config.toml
model = "multi-label audio tagger"
dataset = "single English command words and digits, spoken by a formant synthesiser in many voices"
train_examples = 78125
time_shift_ms = 50
n_mels = 40
hop_length = 160
input = "log_mel"
spec_augment = false
win_length = 512
arch = "conformer"
norm = "layernorm"
activation = "gelu"
mlp_ratio = 6
head_dim = 32
fused_qkv = false
qk_norm = false
inner_norm = false
moe = "top_k"
num_experts = 4
moe_every = 1
expert_mlp_ratio = 0.5
experts_per_token = 2
shared_expert = false
subsampling = 2
layers = 6
width = 384
positions = "relative_bias"
kernel_size = 9
num_labels = 51
residual_init = "zero_last"
optimizer = "soap"
beta2 = 0.95
lr = 0.0011
beta1 = 0.95
shampoo_beta = 0.95
eps = 1e-08
precondition_frequency = 20
max_precond_dim = 512
one_sided = true
adamw_lr_other_params = 0.0013
gradient_centralization = true
ema_decay = 0.995
steps = 5400
batch_size = 64
epochs = 4.4
lr_schedule = "constant"
warmup_steps = 270
weight_decay = 0.2
adamw_weight_decay_other_params = 0.01
Rows from block 3, named by matrix and row number. Each number is 200 + 30 x the weight over its row's rms, rounded and kept within 0 to 999. All counts start at 0. After the name is the row's rms in percent of the matrix's.
# pw1: conv module expand (GLU, value and gate stacked) (model.blocks.3.conv.pw1.weight, 768x384), inputs 77-153
pw1.706,113,222,197,174,171,205,148,180,197,210,215,226,128,147,234,210,237,184,211,271,190,180,222,224,193,224,194,284,183,192,190,166,209,212,181,174,243,160,217,191,205,223,163,258,221,149,254,152,183,162,192,199,219,202,178,213,250,173,204,223,248,178,155,161,199,271,246,187,210,180,184,234,159,200,195,177,194,244
pw1.707,088,222,215,200,193,189,182,218,244,197,187,219,224,231,197,200,181,268,166,180,171,236,187,200,185,213,200,155,240,235,193,274,211,195,197,221,183,221,168,262,205,211,237,190,231,234,161,223,228,236,219,195,188,206,230,160,186,192,217,211,189,187,201,224,200,134,183,213,196,192,230,197,188,169,215,223,140,196
pw1.708,087,182,189,163,173,189,227,271,224,196,209,234,186,212,192,200,201,215,212,213,209,229,181,222,221,145,128,151,210,215,216,173,149,210,216,235,278,189,213,206,193,189,213,208,186,170,167,211,262,226,188,190,141,224,203,186,188,245,205,218,219,178,271,207,238,221,191,238,151,228,149,190,198,211,240,192,217,242
pw1.709,083,209,222,213,175,147,187,204,239,206,205,202,198,208,191,202,208,202,198,246,264,176,174,181,180,191,212,182,225,207,190,153,218,192,178,190,230,254,178,220,202,222,196,217,212,181,208,203,241,195,204,188,236,201,227,185,177,198,243,189,189,243,200,235,230,228,198,173,151,232,155,211,201,211,139,213,172,229
pw1.710,096,206,201,184,234,197,232,156,194,188,200,144,210,199,186,182,224,151,219,231,277,165,182,211,179,194,211,214,196,203,180,186,210,263,143,216,175,212,162,208,201,200,241,152,151,158,177,166,184,193,222,188,215,218,219,198,166,189,192,218,168,180,201,204,216,170,181,226,184,181,265,224,220,218,212,154,242,259
pw1.711,097,194,217,235,208,192,177,196,208,194,178,211,138,251,211,255,171,224,215,220,176,220,222,212,231,218,182,261,187,166,170,203,213,203,153,183,238,234,239,205,209,255,132,184,247,150,228,224,196,253,249,196,174,197,241,149,222,148,228,225,231,254,236,155,241,187,169,151,253,194,228,207,186,212,202,227,187,196
pw1.712,097,218,234,166,176,193,235,198,171,247,137,277,186,145,189,193,200,154,205,188,262,189,199,182,194,184,187,208,153,200,197,201,186,185,220,173,225,225,245,178,184,218,177,240,196,213,190,193,176,111,158,233,166,186,188,227,232,256,197,195,251,228,205,125,195,220,192,215,175,252,199,206,205,198,201,153,259,206
pw1.713,086,198,189,216,211,202,215,209,183,218,230,201,263,183,218,187,219,264,147,180,218,224,171,192,146,183,189,201,197,225,210,217,228,218,209,156,227,170,195,211,200,206,220,218,190,194,236,166,230,219,216,141,242,198,202,161,198,215,287,193,243,198,243,252,151,154,193,177,245,197,238,162,200,240,216,262,143,220
pw1.714,088,175,175,187,195,197,286,203,244,168,231,192,222,250,216,178,172,197,217,153,181,172,206,209,188,127,221,161,241,213,228,219,183,184,183,192,195,192,194,207,199,184,191,128,202,191,148,193,189,182,214,237,215,204,211,215,178,234,208,201,156,212,177,184,167,175,223,218,255,219,285,205,199,191,172,179,234,165
pw1.715,066,130,228,211,217,141,127,200,204,193,192,209,198,205,191,229,200,170,213,220,173,161,193,185,252,235,177,208,194,198,138,213,168,181,164,190,176,162,180,265,186,183,216,182,196,178,196,215,221,233,238,198,168,176,215,210,135,161,198,263,251,197,237,251,217,217,172,177,217,182,218,157,255,159,223,223,196,201
pw1.716,117,179,178,176,197,169,145,262,183,206,158,231,163,212,192,218,192,228,170,189,197,211,149,211,192,260,182,214,184,155,219,202,176,197,255,167,180,153,230,224,213,221,163,180,186,183,225,196,141,208,226,227,193,175,256,160,220,243,180,196,227,205,261,183,214,272,247,195,229,157,186,196,180,232,204,193,176,210
pw1.717,121,221,165,193,176,204,192,202,200,214,215,252,190,229,177,180,201,213,188,201,196,182,186,221,237,211,209,191,224,208,197,209,206,222,203,139,185,183,190,196,238,177,200,188,227,205,242,208,225,214,236,222,216,252,182,189,204,184,191,213,210,214,198,213,203,155,187,243,283,166,165,169,171,161,259,257,204,230
pw1.718,090,214,246,179,180,241,203,177,209,206,221,240,182,144,162,170,219,148,213,145,198,204,134,226,191,148,193,190,240,215,218,225,176,249,210,153,185,211,184,124,170,197,240,203,207,216,217,169,225,210,253,273,225,225,191,198,246,259,209,227,220,190,239,224,190,208,196,213,216,205,202,204,203,197,192,218,151,189
pw1.719,121,283,148,225,173,171,173,208,203,229,195,183,223,172,174,185,135,168,204,237,170,245,203,226,143,230,179,210,210,155,204,178,251,263,205,140,199,184,200,204,158,184,215,205,210,219,193,198,258,248,221,204,221,198,183,156,247,162,237,212,244,214,225,224,222,237,230,197,193,177,217,186,197,229,227,202,192,237
pw1.720,078,147,175,261,184,190,236,211,224,175,205,171,213,178,177,211,233,179,171,204,215,154,156,185,185,200,185,224,199,232,188,193,171,204,227,229,229,176,170,198,205,199,248,248,173,207,217,182,179,205,168,190,218,182,172,217,184,190,191,172,263,211,183,235,151,209,223,197,152,199,174,160,208,194,207,243,159,166
pw1.721,101,231,126,153,203,234,172,210,209,231,179,183,239,196,220,259,200,176,222,183,172,179,159,243,224,190,172,209,222,200,182,177,154,211,188,133,204,141,205,228,126,179,181,171,208,184,207,186,229,206,221,208,160,221,228,195,185,199,250,207,232,193,187,168,201,204,249,237,277,197,262,212,197,265,195,240,201,191